A small audio-text matching model, trained from scratch.
Model: encoder arch transformer, fusion encoder width 256, fusion encoder moe top_k.
Data: trained on simulated sounds of rotating machines with and without faults, 41.9 epochs.
Rows from block 4 of the fusion encoder of a small audio-text matching model, named by matrix and row number. Rows with one number belong to one neuron. Each number is 500 + 40 x the weight over its row's rms, rounded and kept within 0 to 999. All counts start at 0. Numbers have three digits each. After the name is the row's rms in percent of the matrix's.
After each neuron's rows are labels from the 100 texts, of 14848, where the neuron reaches its highest value: "tokens" is the input token at the peak. Only what is clearly more common there than usual is listed. The data: simulated sounds of rotating machines with and without faults.
# fc1: MLP up (fusion_encoder.blocks.4.mlp.fc1.weight, 1024x256), inputs 0-85
# fc2: MLP down (fusion_encoder.blocks.4.mlp.fc2.weight, 256x1024, transposed), outputs 0-85

fc1.199 100:502510467552419442471462528484574461431520495573495477470461528503481475446496535452507464503499463520535444564429433485494550505514504478502447495482530546529512552569523454501529457513478520424420428594526475441460501479550467482569500479516472497492526521
fc2.199 109:506470434503518525489388510528501474503488454463528495475480529514443481547506537518497448513456520497432523456477543522455426488504448488497598564430487467464530527501451477467433496507549476495503594571399498581544492459413445439462493488481527502566443489
tokens: "piston"; "no"; "slowing"; "in"

fc1.148 121:525533491493502531511526525424434516467499558525441514459468503464528535507510458432492467521551479452511495520452509524395505417524552491478462408514477466570466506466528477566508499541510497484486452444495486545500459477470591571473501470571536474504547485
fc2.148 122:405443517497470545438550491492387517514483584535501485482484545482551486433535539482466506486527564481547455485484478461581475496517501466477471483495495498535493520427492469504547456439464470473519562395459457409466523537522476576485536447462527476486461555
tokens: "-"; "medium"

fc1.172 103:632486429521493499492516554530571483432562456512510510484547505522510555523535519505444480514582474442469476470462472491463552419506472461474492476384539545533537554463508486471469517472538476478545482480559480510454463568350510493465501527549429455506458569
fc2.172 110:477440473460535547494537473490484480482513626497485500473446568506469403467506571560453461510458517427551498515436551502556505449533480498438526488501465511526547462524454448480554480488455463514489553478526487504401518517530431542451554453449560489466493505
tokens: "piston"; "bearing"; "and"; "room"

fc1.152 087:484453522581476476443462485529481519495461519493541526509527487473528464510534535484570501467522502466512528516430478524491507517461563490531498537563536467522506459531601458431385515425432503519464529541481559464473571511548537529494445475491506552474582596
fc2.152 082:389509455536559455462544504469494497498547520495453455517530480562529460520542499476503512579495506516522385505516551511492508499474535391593511503506487502501509549541532540552560476515443568418498494466385500546521450487516504452502555576483571454469514512
tokens: "medium"; "<end>"; "fast"; "grinding"

fc1.735 113:518501543502518520502536510492521530506555517466477483478538488463469595547494523432546508509480446444530563554454539508504546475469516559521451467455522494539483508575490506517529441472453480528537423476542494494462500493482503527461474433492514495490516527
fc2.735 114:510517518483484514533546503505577581510531549505535496512573495464429469537470487476548512398418466465544516585480439474535482526492472491477483451481527524486529469532478487506511466591511496427513486520519496431477477459624488474453517482554546560514567503
tokens: ","; "quiet"

fc1.671 086:421413504501453483559554479559520476468491518505513531527512512489466475497513494518504435492534446479462499503523509501479489510491482533507482487475498487531503555476499432455575488468511524511469489515481484465460468470444534513415536435527431516551539469
fc2.671 075:503516451565547545456466489544537597479571582498507491435491502506489513460456517519546536485385488593494482537541501518538529480524540467455462526455508423544503494513512436530476478598419531457522512497320593458500551423519406485490475481450547536508516536
tokens: ","; "fault"; "flutter"; "speeding"

fc1.212 101:455503470511540521510462507501522523510508551581540497480479461526513478492467478428547529521456487456571504470422539461538465499506490543504432528492495524518445469507462528485455488475475458476405540537501546520485481483452509531561465443598520497479526480
fc2.212 094:500469509508538529469515478454447548486503486526470449491461533481464509497442535439536473514513504545513451491475557481586482485447551492491500499463522530521476511482441498494566502495498465556536496436406454445512448495531543589479496455441524449461518553
tokens: "imbalance"; "leak"; "speed"; "slow"

fc1.291 099:531501472556463486416497484512504435485524570497541513437451490555563509456563474430536473511515514454457474490524533448450426481453486490540533531495595494588473572466560429488470511510502468476551516494584490551518527503523490503406504442499570458499535577
fc2.291 082:582521523448491478512537560501468528507440507455529505525453455476480485460414486497475511535497471520503492537504539543512441451544450535528499473495511487483503583547468490438539539558494450514473458512420455576491482471444466504483519518523424529527490503
tokens: "fault"; "and"; "speed"; "air"

fc1.563 093:435450560522405517491510446539444554451503517552503521528601475513450466511492442517620534479478531455464443539493532474522482414485495460501477488490478530479450561492576436531475489543444459577548451461459483452508500452507516535507475522594466509484528559
fc2.563 087:467534516391464481446433478503473483519535478430452487541511495580504487538489434595493508496558513561510548470498451516546497502522517528414540485500489495489480465502413498482504552472498472450497497458418487457501515539567532551519484431528511511464487545
tokens: "air"; "noise"; "medium"; "-"

fc1.437 104:563427475540439487500554562439571466444488500511558494444496480501512433539521487414480500522456408512467502526478433499491520489575455544489435497492566538513509544450542496537524547500512527486476500468498473475478487585456525473455510518549482452490484501
fc2.437 101:497466498475529527472474486477476498494479483555551499441483547509438479445556544509540469468488573450506505556432534551515491549447492515486544445463401522468499610520536500436474434496498413545556541477482458483505540441528501527487579497485508522497461529
tokens: "knock"; "quiet"; "up"; "speed"

fc1.570 130:453519498544534503511511445561583543458508546453481459470456508479454454471512584496505489530502572489482463528481431450500527504550543505526556512473482596548495478556566444493514513543509514527531450537532526451535558460527488459531506514504506499550456482
fc2.570 151:504488480538535522508366506492507522494477478403522519498476462542462477520524495512538447511434480539464513501495515525492469494493458520557555548504496500431529485528471509517413530481500512525503454549373544573552490485484438373487504494518516486562491496
tokens: "slowing"; "muffled"; "down"; "slow"

fc1.28 110:510547505488558532468465502545513502470531532504473532460442451557460475529443478450457519450372485464509503443443511539482508576525396501421549517418552486458472521491453505509489437482463439506517576474548523552530476465520505500488441496518474541603488518
fc2.28 130:530513456497568523461461512484574543434525474472515449445496520511445465477551516494537472495431518523499567523480475486471424459550447472484553490472475569446559489506476502474524510477548499509464517546520413450502499467499504452438546491496561504548440520
tokens: "room"; "turbine"; "no"; "bearing"

fc1.610 089:451507467478521425474568541509514589448507488577493499456484457483458516521479475451491457500474486428496504518479460477493492444472450466507441442479505584482479529530594443538481515528419531486536516513488526529478522511510498512543562507587565442498445529
fc2.610 105:475514465532478517506494550528477523537434536404468541466462469507522501497442513453487428524496497530530534450472544523518512494502503505460529554525521512454535503598564477457474568524508551482513441520425481558448524507497441477477516478425528507549483442
tokens: "medium"; "a"

fc1.391 122:498470488509486448474535482537590536514534531517444494476473546603444509516502511458507480441526525475516433497473520445506500528473501479479526425489470538527493526575591498522514497523505472487422458543488519502466505506463534504516528493515532552493466423
fc2.391 125:519513449540538510532417508503491456513480459467491504457446532519485487563506523519498424510397493551476510475493534496470420504491417513497544545468526487426500478528431513500419501450503505529497496541394514583507488466485434476485505485499547481588478498
tokens: "slowing"; "fast"; "in"; "down"

fc1.536 090:552539491581432453460473538476497462423529508532493501471538487477506515421447435490474539404573483446504495474505508519517500548552542474468501459515515510478441575438563436456537482521438539463491466563558536472487473527517533541447497449553426538488493481
fc2.536 077:488524469442399476460478465435515423467541493445536512500457505471480483416512498471452485498536533460508498478485477480521453513504442469453527520491502537450574491440431487443539476500502537549469528490499529465533513533541543502497498553474578492573508484
tokens: "knock"; "speed"; "quiet"; "slow"

fc1.84 082:484554475494447462444509556581507546528536512529476513449491505515540514473417427488518536521515505554506509482460507591541464480489485494591477458553453488484588523525434398432541534520480492477445496550560488504552503458465454563563499528553503480487478499
fc2.84 081:484496597601524480510476520558526429504504536509456554548474460466468490481420534444588588489456497548556507530507477466564558444451477478472501489506489497513479499539503500490456477527459471522505508505343539589487495480503475483493510533483532532498558515
tokens: "medium"; "slow"; "speed"; "leak"

fc1.146 095:516482488523594514447540507467545543385496495415495519472356534472558546542486459567543495473468469483516537503518496490487491473477445538515451476515547526470446507447509483516563549478477534490451443485602529454468519473504462507482515551511483553538552529
fc2.146 094:443485491508515513512521495483494537507482486532459425457492490467512500497413483495552500486437494432614528496510494518427556538491472490498523496478424521508535537497521510467588509488512504490526524546595585486521559439475509511438485530519553501537478508
tokens: ","; "quiet"

fc1.324 123:506460466509564472465492538576515520463548536444561478486514438406606509533474467408484507537472477525549453506487469436418507439530524539492440604495487529491458477488447502501506543509439457487472413515517527534465522571490447516513451565545477465458509514
fc2.324 131:471485467496524550435508495472438555522578466517492493461454516534467463487499530506513490481492524498522490453453558466523453455455445481475565578455482560500515501499488453538484425459484461529514522473449472562433500460529496489453552442392544500464452576
tokens: "speed"; "slow"; "up"; "medium"

fc1.12 091:470559471547471539424514526489557428479519454475447458512510528490518510501431537491493503446554382508545485532511489494483450488439510500490448554532522493508479447469558496436520532544490600546558519480512496532498506526551495493549477511386519465529542456
fc2.12 084:482496486490515560466570487491431481447451569527522497479491515502597593510507559470499554540490530471472502534424571550568570524576540551478478478510500538490461496445543433525584498472590543497537572477442508507434487459489528569502485493530527482458482466
tokens: "speed"; "slowing"

fc1.642 100:485560478522453501481495471496500456492528546512534518455532562471479476501475498418485545471479519434564513489517548445426457521496478469503491538575458534517509578448503478523460507476477510535458463488546538529468481536428492524485503528492501520466467507
fc2.642 095:547476460586537545525527477510480499469517459430522404443505533520493534544483483476560487471533514502480487491440506477586488536552488500493530421484476522529604536492520455473467531506535523515503548506450467489480476494571442464469515488476530419537487529
tokens: "fault"; "<end>"

fc1.490 084:467498486445485513526539576546534476482456544586547505574477595543503537523508486528503485475494525508447533458519410536468519602499459478461497567533513515573470543485543513468480498546482575482444424499591530546483518521465445548481539519470515528486478535
fc2.490 069:508560452471601470533487430464509512474566528471425540518503516506455496551552460533448556417483477502466501514502514578528485491474467506507490468455487492528446480506507474465485497559496450559548495446463429514453410524516447517453564533538521553515570537
tokens: ","; "speed"; "leak"; "quiet"

fc1.519 097:599495488473515418563440508474479526474527529463474461461517466570493542563509423483474563493504501545511504445512528461467452512467542560526564476491499400570428544460492524529522509464597459465416501491509428447593520505466501499527413530535539545457458529
fc2.519 095:533517482489479481504494511484532521544485505488454479461472482496498485519507489447513512533501516508568493513566511474468468493527543526476533593484514478468534499535502523452423527536490570487543482527209492488474523511528504497491452491531466554500530523
tokens: "<end>"; "fault"; "thin"

fc1.463 094:494454481488475502490517465421493468493519466517504457479439415406500445422467443545450457466482454415522476460440480537440541503491504493510473463478487499429480502509477485426434534457501514566486498503523454447514529518469542514463509411564473521550449512
fc2.463 088:479475546556513549495525514466454468502515552561549542520503507459493591577512535432473486512520499551544449550564527523506466541523528471566521490572520465563525549406560554552511494493532438469477505546365482540514431524445461511495501557453488518444532475
tokens: "fast"; "<end>"; "-"; "medium"

fc1.382 092:552479494567470472504473473450520543463537576496535492465507508486503493469438521503578501456481435525532496606542491501422475460501532511512473456507538522438509465489568444471466524538461440564491551507478530481579539536550448452564518459476523506431507455
fc2.382 078:495552509455501499611497509454479447515466580497490505513461490432484484548517557451516514484528528596513482431483478459493604565524499471513441512515579476444541515478527505469448492458497518486522462532393559492494491559554489470507497503475480531489397485
tokens: ","; "speeding"; "fault"; "down"

fc1.121 115:556569487537456581518529570453611491517528490559488526436508466497470530521518498517544545499523452498533536511499482524434488549481511500566450467404501486544410546501430521457495511505505556547524585495554466439541520516476533466472581490564396463486462545
fc2.121 115:437456498544546489488514463478495540486535491471553453453562533495489531492436519488513541509481484492526586496490536459480484462444512525541556561480441562467537593561498465411525529560502409506517553517539518465499519502531463481459509411450549493548472497
tokens: "quiet"; "slowing"; "speeding"

fc1.665 112:488481497501465573510456544469535479483471522509553548378583489492485521533550499492506483528527507476423462526471515516491461492510535440478431444483546520521427520499566498536492566457486550495524523454486506462486418540417543511467532477583473488495528520
fc2.665 124:447456514465497533485504479451414511518502535498485508441443572515445476460506537547481425470529569472482510473423550531540438468488491451460489507490415555511564520479510459490540482436476465440518506480472485571468474505542459555542542478440592517450456522
tokens: "piston"; "-"; "in"; "a"

fc1.572 095:514511468489547493434456487481536438453440513519417423445511421529566493484518550504525497589523530519399568476513511495520409439463559499537478557487495552501507511514524551558486572493565501492399460553509528534505457519507508421498504455448510510506481535
fc2.572 094:506511467528512495479467489486531460538523554467520555533472523522558501476486485506469578517521459529524417520474508494515552473525491514505474480527495475460497483539525514608445442447550538527522526516261579561506531581555526537511500486495479483570489494
tokens: "fast"; "reverberant"; "in"; "a"

fc1.409 116:518496527543526519468469552473530542523507523532504517504446510502483549550462491469490491486492517578506550453492552533488537494471571470596470556509415546512433534510526483496466489526498456561481470490504527539451452551518449488569434480536469450498473497
fc2.409 118:502432539495520548493509466497435542521505539503482523523485556508533455539478526425495496419532578486549449480454504446555506507547490536462513510538521518528470510482496479478593475488475477484476533440389539517428480485514511505418502442456512512465532532
tokens: "knock"; "speed"; "slow"; "fast"

fc1.633 104:523526476555523442548505528531530504514507435546523473461549508543471524519481528545487498549459474489561552514437544504515509503506529506494544463479444549509501461519513491428556518539557563525491458426510503454480615458495463486481532480492502579567527467
fc2.633 108:587555444503549475531528496557484496490522474487473432531527485555413497579432514518546489439425466523531528481484504504439536540482453518488516485489544512503562525489470500421465536502421511438475518530448450522514454476546438469488532440537526477530451478
tokens: "speed"; "leak"

fc1.363 085:483484455484519539497520486502474469492536493460515500488490464531428497475496503553519577554552488454540506517519526491516485431476569540491482461516425447464555529588459508567506475433441480506468480550491529509444553551500515553522492488556517453531528557
fc2.363 091:521490508499549478501486503518471512502467522515508501466537517573530476515483496434559458466489542485517486510484512511503519502460468495514503562529508566493507519482571489509505457467456505473508509543240466493498565480502494452483462493493436464491528467
tokens: "fast"; "medium"

fc1.513 105:532522482472497465486496451495494536468504550500482474566534513488560547578528549445457505537468530438573542431423490465462528454447472498473477494538548474544471435470521496494532447485473503509470572498483583495519521521569479520547495482564504568408550524
fc2.513 128:430467536536480550466556541460444575448516542557483566531407532471512498445512522492542476449503517513547516538491529505571523506459512516460501478530472524491473558498460502536524446452518509455474476404468511454429522496588478538464524472502507503471548497
tokens: "quiet"; "leak"; "speed"; "slowing"

fc1.398 096:528518489517504501447494533568522442565473534582542490503522562545471506539542490504477507549469528525528445468524496504568557433516490456518462442444493561487433545418493539599525470405597501385470486534521479499495519483477498514540497527506503532465488476
fc2.398 085:499512451459544507542493521537512483528475491485516525466526489555402500526461499578611502518385548538482510478511400426485585538507496462510464503483604506537445516526451493500529467493474515546482502531412476452542500497545478525574426434494502523487440452
tokens: "thin"; "no"; "down"

fc1.271 115:558489519462413535513463507454505424529482498493502507497533486479450442463508585568479513499490508470575479479495463492535528523418510479507463499466510528475567538454536523514530581432499534561505496455626510515436451468504510530492477548549519383465444512
fc2.271 103:500515502485466433576472470470463487532473503461518453571471501456529518455471467555446554550520530575533502475521502572482540503576481490519523528526493515485434463507460531438502525518557519531541491550325500508449571555508525465554471574489500516490541507
tokens: "knock"; "speeding"

fc1.670 115:586447516533414555523563452515436474437435533450435459521541488509492495506500502517509614509504516506506524455423528536536506506455482528516490561464533440568482475450538477511518478488488541510495551547547534427488502513506435517496557513564498486475499507
fc2.670 127:473470504508549526431480498467466487461523534531444502467429570547487468524568568542589464454478554480475431536428494450525443453533492500475483473481461517461528515506517466462542427475480488480540529467488461462449493494485484531502520442454569456483482527
tokens: ","; "leak"; "slowing"; "hum"

fc1.92 107:566521456505478434473510470554484510490454545502529494483512543511475531537490489447504485544534456510537552481545481526570571483461532519567520509598457472468528524417504548529431556567455573517484438566522517471502544478472471577513490513500502526514469474
fc2.92 103:505583454493511456525527485513499548560507531446506529503495466502510484524426475488487529465476496502532485495545476528473504579484465465474538415546521497497437569503514525538501561493454528440499526476293449472504478509540561410516481484500511507541525467
tokens: "piston"

fc1.756 100:520503474516595495487514470552549480428464533433465466592619434462480461541451507506554574533509507565490502559566500554419491515481480522550514558520563484489463502511532474525491540520496472500503415484451469483573524509500538477573502483461478475561543501
fc2.756 094:599493469502590514479477508490479542575481511477473542504619453545541494530474485563445498518478501516500513453532456561507519523496493483478524502515480507521549496429517531467485539488542577563530470484295489524579503415499498494505497549499562501549541486
tokens: "<end>"; "fault"; "a"; "noise"

fc1.550 117:501489499518475475450540591541474516533490527523498451468445568461470447536471445461566519524549473533397533476546517421487497534442551461497463495503538414551507508507559510525487527465514523560485506476558577464546492546538516508471601536460498521542446461
fc2.550 139:444449502467490506463471470472473560552501525531426484477443535488547553431544531451499509447513558511479469462419519493596467497552567473449502452489433534533504559456509440509605470450536471473520553496428468501451546508500487555454530441479548458455463536
tokens: "fault"; "speed"; "slowing"; "speeding"

fc1.5 085:530506497433440542620499460491499464431497505528491558460531408471445488494501520461483492487483521555473484615482478480483585536553503498479500565384514499447510563493500527527453544528514485573490562504633567529497531467510500541461507497559462452507528509
fc2.5 074:487517514424464431536562492529506490571507474505427541530551457496474492453500457530471488516457477463535394542489462530509516441468535527482476425495493492510477494467503470556486469612490478543549427488549551445471434557531524564555503522505548512554489496
tokens: "-"; "medium"; "fast"

fc1.408 117:513431482596461442464519518488532547489536467480490515406500507536455504501503528518520497529473467514535504564533472526551510479506544489486475479486436519487511522453521500480506527525469540543455407526423493545497560535460470544552555465469516534497420499
fc2.408 131:556495435494567476506512500491515504462460464509520500467466458573461451567508551500578454435488544502526452496497528487491535545518471502509554456494528564480513539595577485512482519489526559465495514536363463573516507469519451435517497525498491475591525482
tokens: "medium"; "slowing"; "piston"

fc1.71 092:491501452489525485459466472470506445475462533501447514471451477528546481468519523509484475493564587498561411575495444489486514496418550528459580513494429490488529504530498493552577542468455491576506525480447481496609547488509540415516455540465432528547463457
fc2.71 094:557465447571534528450492473500445527552493456435519537431521514517462602598480508474553473471494474560513538522497506466539478544510467526542514527543568497529487501495553522494409547482576513496472490539376476538478478460523452439508505502471504510525437492
tokens: "room"; "fan"

fc1.31 090:533570430458502507530447513514542504518488521530534469446551497461509560543529518487497550484464439478428469507576470428487490509461486566540447400450572546566467592471546482559457470430487507537518585403546542464588457489468533514500523478446512552481494488
fc2.31 090:497484455466529475537452485498427560479506488528450520526506486564495465463462508460463469445473588525532451464472541556512498513502440471535609484464439531491535553474489524484506461508465536545507475560403496596497502415469516468497504451513565509486448504
tokens: "fault"; "speed"; "quiet"; "no"

fc1.61 109:468461543494488477476542449536508500439513487437524475434452486579454547454499595430533527449500536390508510551456433535485481517489449508494494435542475523516578537577561467441565490526482499553456513529433502526530542530438460555498507461504535495465506444
fc2.61 130:523550436546541469490397515541527512479497468461533500488461488606468466508487486461515454417458490513453521473507498523485447519483479511516579513493533518412530569495482504484486535516532527490499465567385467527522431518458449436510521511518533497582483454
tokens: "medium"; "slowing"; "piston"

fc1.758 120:526509500462502528484464560440450539543472477479518485522548529463585565466470446474437509496462468476501551505543584470421459485546451508557543559477507528459453480473446457534485495506537514445560552474548546538593421494475462518488484446426445535515530537
fc2.758 155:548519452473545493475440495499528503514474382467548457448520448546431523513466452524475424498455460509528585524494505525426479503517468492535550506466482554443529522552492532436516587530543488462512541544485479519570507477440477413452535499500528546585500480
tokens: "room"; "gearbox"; "bearing"

fc1.553 121:480449545480483437448519501603499485501443467465520473491466525502514570416470515470521538506438468530457581486534475463531542483393537539495442532564544402557492452434526548576483481537478537471521495497515550481483530563537490464567490455456531471456535489
fc2.553 145:449462507533485553466558489464393544525463570551459544497483502489547543454595569489542511427466569509507483523425491472573507488482509458446443449533500501555468544490489441510539519469509435489502509466397486500394511498548483548464527475491522479478460518
tokens: "leak"; "quiet"; "speed"; "knock"

fc1.137 093:520483503479497471492476494555482520437465573540570531439522457486535558592493536420501495546566523425518544488531496505489412478454488501541475489533524388508558489491555476519468490519556547496487520511504568491446412529473480460600523522479602480501542531
fc2.137 086:459517518473503518493419483440487553588506520441489520489509494523481504456502456549538500517530471506511585543528430535494494509501558500506544422531505486524463500453505537492504477554501462548508485504327506487484526468532508440572429475490447506539465466
tokens: "medium"

fc1.759 094:566470457452510491422503514498540474475511497562475572510554475439521511461405509524511529534394501529494485474504548481406559544510485538511452512456498507533509517427480464523488470440530538507526524468541518528594492512499531446437546493463443471495541480
fc2.759 079:592510497566491511511488522456490543515495453496520441546545533448452418457506509504468404466461543518549545489483453487479474546555494473502482560518489531454527523493528530460475522581450501519577484524376460531569488509433514428488513488487518484584494527
tokens: "quiet"; "slowing"; "turbine"; "flutter"

fc1.32 106:454454419493548474524480508471507431410547519458592464474547512481565517471550468497513492496525475535489504529447486477490535508527529506563402520558543518547491578483573457422506589516503523495483471539511452548449460522506503513478545504458502476495543437
fc2.32 121:444436513506515526482479485483401489486556519579463513487461540457561550508496545531479533507512564444467451522416537504551475491523500469478541507464457547563502521467542482515549448434450466496510555504411498464467508473520437518514494473455539441512494538
tokens: "in"; "a"; "-"; "grinding"

fc1.461 093:533493432551595444461483534525462540478533580587531524445495535470481485450543509435544417513529528498577481543382486438539522505592500520448464509529468512488563476465519476419516508473474464489517523530572553477448574438532530423453454469507505458494505450
fc2.461 103:494461435511547503503419537551522387563447544430450523453517538445538504546460454500433470571485468585395524461516553560536490475467510503567572533476453508464522481542442513562472510501558458444564530536459524626552553546409530454510461489468543460523503490
tokens: "in"; "noise"; "no"; "up"

fc1.16 098:604468447561487509528525529508475492433542564506553502440514473456501453554485481433489509524512468427506513556458486496468500507554496441481452499462572542525504528512587526473497568476492459534510512532537530535580504567478538576441617453528488510469461438
fc2.16 083:483498499493487579513462512505488507537440525544513455517461497513416474513541484517505479509486459582486501496459480593506453476441539474503503544500549534524566547536499470558505489463542564430563476547488501514464539498432486422423507466449565475451514470
tokens: "-"; "<end>"; "air"

fc1.111 088:525524395492531457474494581515465474549483532544463498480563445499465531555532547508565523544525499520449575505497488476466485502514480491563524478539574530499528445507440492504478488497532470421498463519558551466508486409478478557441459575510482556465495508
fc2.111 068:585611508476495518564505503490556494469494479491507602534467465539492476490487515457423552442540517467543545474522529565513513535494504438533514478505461506497479384549531531444529472541504514498521490594508478582483480438514461501537452531497530578518491493
tokens: "-"; "medium"; "quiet"; "speed"

fc1.241 104:442483489481535516496563468493478489475458510442512558531493498459553524513528548559503564510393482461495502529512470405435465447490538545465507572505467489506564499510486504549517568526492493446545474484523553469526487536525513465489482562472456482510554533
fc2.241 105:512452486514547587451469509458510536492485532468497501486485524551481485525522517524544499497451517526501529512459565544469451522461457495462593556438488534506502515538524489472524497430540481494466515508430481543484572458570433440469495536443527534498416506
tokens: "speed"; "up"; "slow"; "conveyor"

fc1.134 101:538507462563511462477522478499491509417498463395545474515466467499514493491456427460560483517526492479465506486513478533456485510437439482531565480541525441526505486531528513477458451483481488516603514494456535486531441519464536536506455539476533502581453534
fc2.134 096:462573426455465477485432498503502562546486447475555496495491477540474526378404496520460446482542500521436602495470486558489490508508483521475564506514462508504531556555463519473509584543490461489465452514369454508544555516496500526472547548516468541523427475
tokens: "air"; "fault"

fc1.346 106:528497438478541425434572456448499437449478536476542502500532419498457510561377505421479518579555418466530506524570490473431477482515448464483601471498502476507481439521520599513511538463503516487517474542516538496502457525458464470540420441529559462484548502
fc2.346 085:508522580534510466496416547506492531613485423531533579432482530564493539469426501429463506538553528522503524549518473547476574454470458439503516490527458491470477498494502529507492574516568492500480416474347527572553458526494547444525488494456509538501506445
tokens: "air"; "flutter"

fc1.393 084:522482467521430494511474478534544448507490469517502467454544515577503561521552515529478529565558422546505487518450522446508569522503471505432542468443557474490450492522515497497490549484468430506478509512546518507542471476537505541501513478575517466433502544
fc2.393 077:447521501503523525468642496502534495534587487500485551482475492518536474455534530540494432537505541499437515477561530511477414470484492505506555501452444562494468496534521554537518519547491507488475509470414543554517497517495438500518484414480493507507459551
tokens: "-"; "<end>"; "speed"; "in"

fc1.683 102:528497521469500481506498453506526477500505546526451518497512551431518523581478467531520553485535467488484534534508549516489502503545536499482488494480514530571418496511507491439518501464471470545493462512546491526518476511523513599472530487488475474502490583
fc2.683 083:527537495471461488508437502534529524530461527483494519466463486581443388472531474554521518477502516474485488450458461460561519554493540522530525455524563535529512466504464430520509463559564507523536567588384535359447525486530505493526472479531531540521521491
tokens: "slowing"; "in"; "no"; "down"

fc1.11 102:550514485510495396484510532537561526460467435509519409438473526467448501541509500498467464520516435506484513503497577482502491475464511505448504467442465563502500458531529569453480404473493550508512450480513462487532604500498465469445516484555571544517442500
fc2.11 109:524488472537563496530478498464550533538588492451464471509487501521442458543519522513521480487397520591534561492454495472501530458462475587505564507499478498472560474544419538434427509538506561443517563492447477483539487487530484468507498483513538499535507526
tokens: "leak"; "speed"

fc1.184 092:536534549510490564511451448445466572547482535466505501476509436485497485497472462491499501498517476525541526486510551532484495502450475446498490465520520459488526489476489561600432514495469487503471488497505580571555421516468485529465457533433502539543530576
fc2.184 080:479486505505506473446418505467517540458533506481515448427558517532567506497564541533461433546479482570449555480497498451496454504509521506488511523518508492450543537451529491500533560550517471439417572503357454523448544540475544498498516506519513519549498466
tokens: "-"; "speed"; "speeding"; "fault"

fc1.81 106:456515464546506555478540483529572451452510514449549548586583540447591504444419452471592449534442418486497481479519480378502493483472543548509447480532452546532471551527483451506466510529477470563438479546515505523439482501518505461494473568452497485467473473
fc2.81 085:402507464477510586419453470466449465495570510522475515491485519450496582473505554487489486453518484513468526525434515546546489477486466546451506554412481563472515529451498488477445501501437448512492539441404571536487520518522437518557585510487487459496446585
tokens: "speed"; "slow"; "up"; "knock"

fc1.752 089:536536484514498527447508419503482540489504457575459572541574493603548551546486457503483495439427446500509513412488470438478494543424454489475507485467524528507450449449496511522475448570527463526517526541537588501481501443502436527482439534454496537520575499
fc2.752 092:485496409485490467479538458475515550574585441527506449430445508525553503446549553494513491544444489544455514529505453448449507537462488468453507520448486520519563545482473500567564562520522511536539565540485442433578440479472494435446494503581582478507512487
tokens: "room"; "bearing"

fc1.473 085:523512518431487466509441508497546496513445464461512523548584605503519485492481476412492527551527502527452553520469471506544519469532540530545537541520494500580518486535452479489494481501564525492449507526473433494533539486480480549417471456523522497517416568
fc2.473 081:454515495522412512556539507606494530520504409493519482493395483484475513485529480460513539501484514506471487568478472460525554496446513517579564493537520534531468543436574546466478469478534494550509489504293558585527522526548518442510492521538503501503491504
tokens: "room"; "fan"; "piston"; "pump"

fc1.284 085:550497406460539476449454492448542494574492481476502484492523512487433486546516518467545535495483524487527516498457564473464538522495460509551529466541527526479535475492598444447505525431449522513457513557466489501488510542517500516486435569451575515473488548
fc2.284 074:563497481537526446494495500475543511445434556472440541461462541518514506501492466458540575535492484515591461461566543511478506507465473547385485530493476507491513453522538509468489499506471493539456482526331415573519445560519498441468498459508545517514477525
tokens: "medium"; "slow"; "up"

fc1.720 109:566492468533531470561523579439468446530412499523514477413492512492554511518532489501531534489566507435532508572492468483478488515551503538452409473504519521543496457449524516515498571440513493470478463393524438538512463449454553553402518536472502486481490498
fc2.720 091:450437480467514582461422462480476535520520507505471544493519511476530455424529485546560568446454570452491467398412518495508490467509488486496503530452428545496568552457510500515584481477503478529531505492367459505453494482487557555493481438427534508469467463
tokens: "-"; "fault"; "speed"